config = dict(
    output_stride=8,
    depths=[5, 5, 5],
    init='xavier_uniform',
)
Rows from block 4 of a small segmentation model, named by matrix and row number. Rows with one number belong to one channel. Each number is 128 + 32 x the weight over its row's rms, rounded and kept within 0 to 255. All counts start at 0. After the name is the row's rms in percent of the matrix's.
After each channel's rows are labels from the 100 images, of 14976, where the channel reaches its highest value: "responds to" is what is common among them. Only what is clearly more common there than usual is listed. The data: simulated stained blood smears. In brackets: how many of the 100.
# c3: 3x3 conv (model.blocks.4.c3.weight, 64x64x3x3, each kernel summed), inputs 0-63
# c1: pointwise conv (model.blocks.4.c1.weight, 64x64x1x1), inputs 0-63

c3.30 107 [ 86 195 105 131 112  58 125 158 111 176 105 105  65  91  75 104 113 135 115 101 122  96 129  85  74 123 150 135 129 134 124  71 127  97  64 104 102 152  99 136 140  85  92 146 122  60 114 108 130 138 111 153  94 136 135  68 149 101  60 144 144 113 132 112]
c1.30 117 [101 168 127 131 121  86 128 185 119 131 101 130  82 148 108 135 118 188  91  90  95  80 140  60 128 107 124 135 145 147   0  98 114  92 105 131  74 156 126 142 108 108 115 124 166 129 115 127 115 130 111 136 108  95 111  87 157 131  95 147 144 147 168 145]
responds to: kidney-shaped nucleus (55); band-shaped nucleus (33)

c3.36 091 [ 89 152 154  81 107 148 181 153 157  96 149  58  98  98  89 139 132 135  77 132 171 134 166 113  81 155 116 141  99  71 146 145 119  72 144 139 126 145 170 116 100 105  94 105 110 111 135 154  98 118 133 133 153  35 110 140 122 115  83 174  85 100  75 101]
c1.36 084 [ 97 144 116 101 121 161 165 153 146  97 147 107 139 137  62 143  91 124 128 118 156 114 129  94 121  84 124 129  96 129 137 101  81  83 139 171  12 155 183  53  96  82 152 111 120 150 109 124 103 129 142 121 132  72 103 124 103 106  94 154 133  98  75 104]
responds to: crowded (65); spiky cells (41)

c3.12 115 [136 166 122  93 128 121  85 150 133 162  99 114  73 156 158 107 112 132  96 154  85 110  86 123 119 107 165 158  85 161  97  67 137 112 116 113  81 183 140 137 129 201 141 128 154 139 119  90 138  66 115 105 193 135  84 174 127 196  93 151 128 160  82 108]
c1.12 096 [151 141  74 129 116 119  96 131 138 137 118 102   8 128  96 113 150  93 151 144 174 126 175 150 130 111 152 109 128 178 137 142 136 113 151 112 109 150 111 168 146 153 125 121 170 134 191 107 132  53 103 114 150 124  66 159 133 180  88 104  67 109 106 152]
responds to: platelets (97)

c3.52 107 [128 135  84 151 115 159  87 160 145 129 124 121 177 150 101  98 155 165 172 102  53 129  87 142 138 134 234 127 127 115 131 111 139 161 112  73 151 115  79 113 144 135 129 109 171  64 159  96 105 124 121  94 146 207 106 108 112 125 107 139 145 116 186 144]
c1.52 094 [112 135 105 125 131 126  96 135 104 136  77 158 164 136  79 107 181 133 135 139  52 145  84 110 119 118 190 142 138  80  94 112 111 137 112  93 182 106 117 113 143 149 126  91 144 113 112 135  87 140  85 110  26 187 142  91 141  88 119 161 164 143 185 110]
responds to: crowded (65)

c3.14 131 [180 143 122 195 141 117 108 130 169 108 115 158 135 143  81 113 111 156 110 131 124 104 174 142 136  71 132 119 161 160 147 161 150 103 121  99  56 131  97 151 136 157  32 134 156 190 162 118  93 132 156 162 152 152 169 107 109 139  52 109 123  89 129  95]
c1.14 107 [186 169 133 142 142 123 118 153 151 114 119 144 116 136   0 140  83 136 106 119 120  86 148 115 111 128 136  94 125 160 179 174 149 121 142  96  97 121  98 173 135 155  81 140 139 164 153 144 136 149 130 149 165 151 148  81 117 124  47 104 113 107 128  72]
responds to: two lobes with orange grains (69)

c3.44 076 [ 78 165 167 117  82 121   8 101 127  87 107 150 116  94 148 124 121 130  49 129 161 133 109 130 194 132  96 146 136 122 108 155 102 106  89 166 118 130 171 123 121 143 135 127 144  95 132 108 122 151 141 124 125 108 217  82 158  83 142 101 144 113 124 127]
c1.44 089 [ 64 148 181  90 122 171  79 127  93 147  95 169 121 153 122 108 143 144  30 114  79 138 143 119 157 153 139 138 146 121 122 145 123 102 103 170  95 129 104 130 130 134 136 118  33 153 102  95 132 136  62 139 117 144 134  78 125  70 116  99 147  97  97  97]
responds to: two lobes with orange grains (61); lobed nucleus (38)

c3.27 078 [141 101 124 140 152  95  95 200 127 164 154 169 115 148 130 164 106 145 107  68  33 180 100 113  82  89 191 126  70 148 162 107 125 142 150 144 128 117  80 143 108 121 111 165 148 141  93 109 109 157 112 107 155 143 119 107 123 172 119 132 166 167 167 182]
c1.27 100 [103  63 128 129 123 132  79 161  91 170 127 149 108 118 131 118  86 151 137  89  46 129 102 158 136 130 141  21  69  83 169 110 150 133 125 186 140 109  96 132 118 103 166 148 145 163  83 134  77 138 127 116 122 128 145 119 102 146 136 139 141 179 161 170]
responds to: dark grains (41)

c3.42 115 [101 167  91  95  79 121  73 150 136 136 141 160 116  81 145 164 113 195  70 125 143  85 128 161 103 102 202 123 120  98 122 157 119 141  65  71 154 135 121 126 147 141 156 113 148 165 110 172 141  71 125  67 130 147  96 135 164 159  96 120  79 112 115  94]
c1.42 095 [ 87 154 115  66 108 119 101 127 134  99 166 146 140 120 113 135 112 146  90 108 161 143 156 151 145 106 184 149  92  90 118 120 126 143  98  99 152 111  86  65 109  81  12 110 147 158  97 183 110  83 126 129 103 104  92 110 120 145  99 166 157 101 124  74]
responds to: crowded (67); spiky cells (56)

c3.28 075 [104 114  92  77 155 115  94  98 134 163 117 191 105 126 109 103 145 124 119 103  64 157 133 122  83 165 123  57 139 147 115  75 165 117 109 126  88 125 107 118  48 138 178  80 145 170 120  63 144 111 110 134 115 157  90 144  79 109 118 151 151 159  76 106]
c1.28 081 [110 150 126 128 180 100 128 132 141  99 102 159 146 155 121 120 131 179 123  79 113 123 137 102 144 107 109  77  47  67 116 144 135 122  90 125 105 149 150  73  95 112 184 134 151 153  98  91 149 154  85 130 167 108 163 129 118 104 153 202 207 110  92  82]
responds to: lobed nucleus (45); two lobes with orange grains (39)

c3.20 075 [ 97 105 112 126 120 101  51 107 137 143 170 100 174  85 108 156 114  75 122  67 151 154 135 141  74 169 100 129 132  74 131  96 119 141  92  95 134 142  62 125 142 165 131 167 110 124 121  98 105  44 117 145  99 118  67 153 139 134  98 122 140  98  74 160]
c1.20 085 [ 99 130 104  84 127  88 111  97 127 170 150 121 137  55 179 128 175 151 156  99  94 109 135 139 121 106  91 100 176 121 111  85 102 126  66 110 128  98 113 156 156 102  58 175 122  89 155 130 172 122 119 141  50 130  88 124 128 154 129  80 163 116  89 176]
responds to: crescents (75)

c3.45 104 [125 142 115  31 105 146 177 141  96 116 126 165 121 150 145 164 176 140 118 115 112 104  51 145 100 151  96 109 101 163 169 110 126 184  97 105 180  90 123 165 128 110 102 110 152 100  34 138 115 123 134 107  95  87 164 127 169 118 146  88 125  99 133 132]
c1.45 101 [100 143 168  42 115 158 146 153  78 102 104 194 128 169 131 159  96 146 156  71 127 104  82 112 110 155 128  97  93 166 135 129 148 147  91 130 185 136  94 173 102 155 131 102 168  33  94 138 135 162 153  91 152 127 129  95 119 117 117 101 141 139 142 154]
responds to: two lobes with orange grains (81)

c3.4 112 [129 133 157  74  65  93 160  92 100 148 148 106 125  62 131 114 168  96  76 140 164 124 138 104 158 125 170 165  90 131 159 149 155  65 104 152 126 148 136 103 228 122 126  92 125 103 123 141 154 161  93 100 102 121 104  83 108 167 134 161  92 129 131  74]
c1.4 103 [139 104 111 119  51 134 160 117  87 176 142 108 158  77 134 142 173 108  65 136 124 116 120 122 137 146 140 181 115  94 114 117 174  81 110 147 163  69 136 133 166 110 125  70 157 105 165 108 151 172  88 107 110 118  88 100  67 137 153 137  74 167 133  74]
responds to: spiky cells (88)

c3.33 085 [128 121 108 143  68 158 169 166 155 128 124 141 130 101 141 153 142 122 122 118  30 133  98 123 124 103  72  66 112 108 133 163 151  95 203 144 134  89 136 125 130 132 161 151 124  91 129 115 147 182 132 131 153  26 139  63 129 124 174 137 129  94 116 122]
c1.33 095 [142 119 116 147 101 171 185 153 112 141 137 165 152 109 122 149 137 146 148 145  58 158 142 117 119 114 126  85 143  96 146 140 159   0 201 152 133 114 132 109 131 117 160 119 124  65 112 130 135 139 148 135 164 127 139 110 148 125 146 142 148 108 148 139]
responds to: round nucleus (37)

c3.11 086 [129 184  54 161 167 125 124 182 141  69 146 114 159 182  91 131 134 129 108 111 167  99  78 143 143  71 129  95 159 130 116  84  94 171  80 134 131 128 205  73  78 123  99 118 122 145 114 142 114 174 141 144 127 123 109 123 118 167  94  86 170 101 132 135]
c1.11 104 [156 181 120 158 111 110 136 141  75  97 114  67 148 101  88 135 117 181 167 105 130 155 138 131 105 113  86 141 153 138 163 104 131 112  99 108  97 151 170 104 100 110  38 139 142 156  90 194 101 138 198 155 161 118 147 134 110 134  74 108 172 131 186 118]
responds to: round nucleus (57); kidney-shaped nucleus (33)

c3.5 089 [102 155 139 128 117 143 110  62 157 150 137 146 149 140 120 147 144  95 111 152 105 154 117 175  92 139 148  59 154 122  88 114 119 218 125 138 125 166  97  62 117 123  99 158 109  58 118 186 120  82 133  71  77 103 129 148  83 145 131 106 127 127  90  78]
c1.5 071 [ 92 154 160 113 113  36 116 100 152 123 142 138 120 136 101 141  90 145 129 131 122 106 106 171 127  90 137  77  60 131  99  88  84 176 116 152 183 175 128  38 134 137 130 124 116  85 114 182 115 118 158 136  69 125 129 156  88 116 114 119  99 109 109  82]
responds to: crescents (38); spiky cells (38)

c3.24 076 [102  87 195 113 110 193  75  77 157 158 185 126  97  63 146 144  86 113  93 131 161 107 141  94 136 144  75 137  94 157 122 134 107  92  83 137  88 168 137 130 101 134  95  91 113 107  74 156 151 116 167  81 125  89 142 152 130  88 140 138  92 156 129  94]
c1.24 101 [ 99 135 116  84  98 142  91  78 163 134 160 135 102 113 104 142  89 132  93 106  91  85 155 125  48 113  83 160 117 121  61 133 140 124  66 101 114 108 160 108 103  73 110 110 124  95  64 142 102  66 158  98 115 121 119 187 152 138 146 120  74 144 147 156]
responds to: round nucleus (49); dark grains (45)

c3.47 114 [111 149 119  65 124 147 125 133 131 150 115  32 101  95 115 127 109  84  91  94 125 147 118  67  92 144  78 180  99  80 105 118 142  50  85 150  90 153 180 128 104 115 134 125 115 157 157 102 127  84  84 188 126 111 123 126 119 138 123 179 128 156 117 102]
c1.47 094 [101  97 112  71 125 143 108 166 150 136 122  80 103 110 112 122 139 104 110 136 121 183 107 126 129 133 130 198  96  64 149 113 155  67 133 142 102 145 155  87 105 103 153 106 130 139 122  49  79  59 136 140 154  93  63 136  78 116 166 193 142 128 128 136]
responds to: spiky cells (80)

c3.54 113 [136 101  90 174 107 107  86 153 158  98 110  75 133 140  99 163 143 101  88  91  99 130 108 183 104  71  78 145  87 113  54  95 122 121 140 165 129  49 174  71 156 136 129 142 146 137 145 106 141 180 128 121 115 148  81  97 109 189 149 132 147 131 109 114]
c1.54 111 [162 125 137 149 135  80  86  99 185 149 127  83 128 141 196 186 130 108  92 122 121 109  91 112  87 127  80 121 113 147 125  84 100 134  75 139 160 120 129 127 160  92  90 131 169 118 156 124 120 164  96 144 130 170  25  89  95 153 110 120 124 174 177 119]
responds to: crowded (66)

c3.58 100 [106 143 190  90 139 124  64 117 118 143 135 108 112 123 145 189 142 136 112  78 185 122 139 150 107 175 126 116 123  68 131  88 112 152 117 111 145 114 153  62 122 136 170 135 118  74 104 182 140 103 155  27 107 156 116 145 139 136 126 118 105 143  76  75]
c1.58 088 [111 127 103  91 141  98  63  93 109 131 168 153  89 115 122 162 176 164 142  96 132 118 131 175  98 138 117 106 181 114 131 126  93 120 112  94 134 138 154  84 122 140 171 112 106 121 149 189 111 139 128  96 107 114 104 183 121 147   5 129  91 132  68  98]
responds to: target cells (36)

c3.18 098 [165 158 101 123 131 133  90 167  87 159 107 157 131 135 114 121 146 118 115 172 117  97  90  86  86 125 147 119 110 201 182 105 138 159  44 101  76  96  81 147 111 151 131 145 135 190  83  99 122  85 109 107 125 191 141 135 128 111  72  97 134 108 174 127]
c1.18 101 [182 165  90 152 163 112 139 146 132 156 133 167 132 138 132 145 144  85   0 172 191 152  96  75 131 132 104 108 110 145 113 126 179 115 120 114 117  92 105 162 125 133 123 168 126 140  89 111 146 132 142 115 135 156 137 157 110 153  72  86 160 106 183 127]
responds to: two lobes with orange grains (47); lobed nucleus (43)

c3.31 077 [152 145 101  91  81 120  81 166 148 162 176 109 112  96 126 123 149 128 141 145  34 119 152 104  59  61  66 129 142 114 142 110 112 161 170 130 152 119 121 148 101  88  99 103  62 114  68 123 133  95 126 107 152 133  86 170 176 129 112 124 125 120 151 163]
c1.31 091 [141 108 124 113  96 134 109 154 100 127 137 159 108 153 141 124 112 168 138 144  61 157 153 101  76 121  42 133 154  90 104  24  97 161  97  98 117 194 109 125  94  92 121 130  89 140  84 110 152 100 162 144 131 109 155 135 194  84 104 103 134 126 130 105]
responds to: platelets (87)

c3.10 087 [185 151 124 162 131 123  85 150 121 195  79 126 123 103 139 122 165 151 151 104 128 116 159 128 166 136 198 109 143 178 135 180 122 200 164  74  50 129  71  87 122 123 109 142 146 138 160 116 121 112 186 164 155 147 169 160 153 129 112 110 114 147 152 112]
c1.10 101 [176 155 162 169 141  97 132 187 135 121   0 116 120  94 132 107 147 133 164 155 147 132 171 170 169 148 126 131 150 165 148 137 169 144 118  97  95 159  93 137 114 129 150 162 142 120 142 147 126  99 158 141 155  94 143 166 142 127 116 129 116 157 134 129]
responds to: two lobes with orange grains (71)

c3.32 099 [124 148  75 108 118 103 168 174 145 192 162 111 127 183 103 165 110 149 120 152 123 107  43 148 118  64 153 157 165  90 137 119  97 135  83 136  92  89 106  75 144 113 115 110  94 120 130 105  95 143 142 126 107 111  92 100 177  87  71 121  68 113 129 162]
c1.32 106 [106 185 111 133 142 122 166 145 155 130 163 146 130 123  66 167 142 147 103 119  92 104  44 129 156  98 137 109 187 110 132 163  11 150  66 100 126  90 100 163 127 101  96 113  97 133 137  85 123 148 102 104 116  98 145 162 161 153 137 147 111 143 103 124]
responds to: dark grains (97)

c3.55 107 [143 159 102 164 120 129 142 130 163 107 121 169 118 108 105 146 150 164 149 160 114 108 130 169  68  66 146 115 176 141 118 100 130 224 154 131 177  78  72 116 143 144  85  99 121  91 148 139  97 140 170 113  89  54 141 115 160 113 110 124 125  60 107 138]
c1.55 095 [160 168  76 147 144  94 152 123 165 139 131 160 133  85 101 158 134 129 154 156 153  69 133 126  85 116 109 115 189 135 169 108  85 173 130 135 195  53  87 165 154 119 150 104 136 103 152 196  95 100 126 104 109  57 123  88 144 101 146 108 143 108 108 158]
responds to: crescents (38)

c3.60 101 [102 152 144 135  92 114  67 157 143 149 110  69 104 177 111 139  92  89  99  70 115 165  54  94  98 111 114 130  92  87 107  80 132 147 140 182  70  84 152 143 135 119 109 159 163  84 131 110  69 121 156 158 103 111 138 101 113 133 158 125 139 154  94  71]
c1.60 092 [122 174 133  98 142  74 116 142 166 121 101 104 101 132 109 113 119  77  94 137 128 166  71 120  81 102 113 110 118  83  64  83  90 150 117 139 131  91 163 100 158 128 135 108 164 124  84  87 117 116 132 157 114 142 169 104 122 111 125 159   6 109 136  79]
responds to: crowded (67)

c3.3 129 [ 84 133  94 116 121 171  98  93 141  50 120 130 156 140  95 138 120 122  78 118 121 117 129 124 144  61 124 101 140 168 172 125 119 142  93  91 125 154 134 185 165 147  85 138 150 138 106 164 118 127 112  92 112 118 137 125  65 158  37  92  84  66 167  96]
c1.3 110 [ 71 137  94   8 119 165  85  87 147  74 108 113 180 115 109 121 143 111  74 157 114 116 143 138 166 106 152 115 128 157 184  94 154 144 111 131  99 133 121 150 123 149  96 134 123 138  87 144 119 136  95  96  95 133 103 130 120 153  56  87 102 100 169  97]
responds to: discs (78)

c3.9 084 [ 95 140 157 114 102 167  61 148 118  91 101 159  74 148 126  95 138 163 110 136 135  63 134 118  75 120 152 107 144 145 205 109 142 125  69 113  73  93  95 170 128 113 117 142 123 161 147  78 128 159 143 171 141 138 110 168 118 134  77  96 118 139 128  44]
c1.9 091 [131 147 133  96  91 148 118 139  93   0 110 153 112 176 151 111 177 176  97 125 143 103 150  75 102 107 115 121 114 144 168 135 109 105 114 144  45 108  99 133 112 154 128 111 144 115 142  94 147 168 105 143 146 136  98 117 106 139  71 120 155 155 165  91]
responds to: two lobes with orange grains (97)

c3.15 087 [133 140 139  64  81 104  50 151 127 141 117 141 102  85 129 123  77 135 119 170 105 142 129 106 132  92 120 114  96  55  90 148  91 110 141 119  69 106 125 101 107 136  76 183 160 156 105  96 112  71  78 125 106 171 161 134  95 106 150 129  81 117  92  83]
c1.15 096 [ 74 167  86  68 149 138 111 176 120 139 126 136 107 149 118  21 102 153  99 152  91 123 151 100 130 103 109 104 159  57 142 133 122 149  78 152 139 147 117 120 116 131 158 108 180 165 148 115 147 179  60 144 140 169 131 161 161 131 168 127 150 139 124  78]
responds to: lobed nucleus (85)

c3.1 073 [140  64  73 167 132  82 155 113 115 176 144 130  66 155 163 107  98  91  99  87  88 160 135 141 108 124 111 134 150 102 104 136 117  95 165 151 193 162 154 118 156 161 100 110 102  92 140 125  67  99 111 119 143  50 131  95 142 126  78 116 104 133 139 192]
c1.1 098 [119  54 129 119 137  78 182 159  61 116 180 192  78 135 113 110 122  89 148 111 120 144 142 115 117 103 138 121 140 123 153 140 177  95 138 169 152 145 177  84 117 185 111 126 112 123  98 121  81 106 116 133 124  58 104 138 178 148  84 131 100 144 174 176]
responds to: kidney-shaped nucleus (40)

c3.56 108 [117 177 126 132 111 157  79 102 127 213  95  91 114 102 127 114 113 136  27 105  88 107 129  88  81 146 147 107 116 159 141 167 142 132 119 101 127 207  84  71 119 134  78 103 120 136 120 100 109 128 125  87 149 109  77 106  88 124 105 110 106 100 149 104]
c1.56 110 [111 156 116 179 151  76 112  91  94 151 122  80 100 124  78  71 121 131  62 102  94  94 124 130 141  85  99 139 155 133 117 119 139 119 129 105 116 165 111  58 102 142 139  99 122 137 119 165 129 142 120 108 131 111 112 107   0  98 162 111 133 110 129  92]
responds to: platelets (100)

c3.48 111 [ 79 109  96 132 102 135  88 119 119 142 131  65 139 102 117 179 156  84  71 179 127 184 109 124 140 109 110 122 105  94 113 140 107 133  81 113  97 104 120 103  94  81 163 135 140  44  59 131  80 102  65 111  89 138  94 127 103 126 154 103 152 171 147 123]
c1.48 096 [126 122 119 112  95 141 116 114  84 116  97 115 138 155 114 148 142 111 111 129 124 161 100  98 173  81  94 105 103 139 110 155 131 118 105 101 112  69 139 114  83  78 117 121 110 131 130 115   0 171 143 107  93 150  99 147 118 152 164  84  96 152 189 136]
responds to: crescents (66)

c3.21 082 [206 124  88  91 152 171 145 127 163 109 154 145 135 112 173 163 147 168 133 140  69  62 135 137 123  94  92  87 104 115 113 134 133 203 183 167 106 130 132 142 179 169 109 139 147  56 161 135  98 115  67 113  95 123 121 148 147 161 142 141 134 136 163 113]
c1.21 111 [138 150 130 114 120 124 120 123 121 129 177 162 150  96  76 122 147 113 129 124  87  21 159 123 122  87 153  59 148 117 143 104 155 137 169 170 171  93 152 144  90 167  93 123 114  78 131 162  76 106 152  48 115  80 121 125 116 106 110 183 133 113 135 107]
responds to: crowded (67)

c3.29 090 [ 96 121 124 147 149 125 104 131 167 115 169 179 174 142 143 144 152 118 113  55  96 126 150 126  69 122  93 122 161 118 193 111 118 173  91  88 141 116 126 112 204 167 125  96 101 149 155 137 142 127 124  84 130  57 157 114  78 110  84  81  70 147 161 139]
c1.29 109 [155 118 114 152  86 120 108 171 139  95 136 171 133 137 142 134 123  67  88  82 113 119 108 131  68 142 117  78 120   0 170 125 109  96 105  92 173 127 149  87 167 144 131 108 116 145 147 106 156 159 137  99 124  87 114 118 140 131 100  96  61 104 141 103]
responds to: round nucleus (74)

c3.53 098 [135  97 119 129 123  91 152 180 105 119  71 142 111  87  81  86 122 129 172 140 119  71 130 113 128 146 144  93  93 169 112 105 132 120  63 165  81 153 124 129 126 144  93  78 127 214 116  94 155 124 116 191 107 155 133 180 112  72  89 139 147  89 148 164]
c1.53 110 [109  77 115 177 120  87 152 176 122 176  52  87 116 138  89 144 115 119 161 186 106  88 121 149 129 141 149 123  94 130  96 123 138 120 111 162 101  95 161 112  92 125 113  68 100 186 108 150 158 107 125 154 103  58 135 121 121  82  87 123 163  52 140 137]
responds to: round nucleus (37); dark grains (33)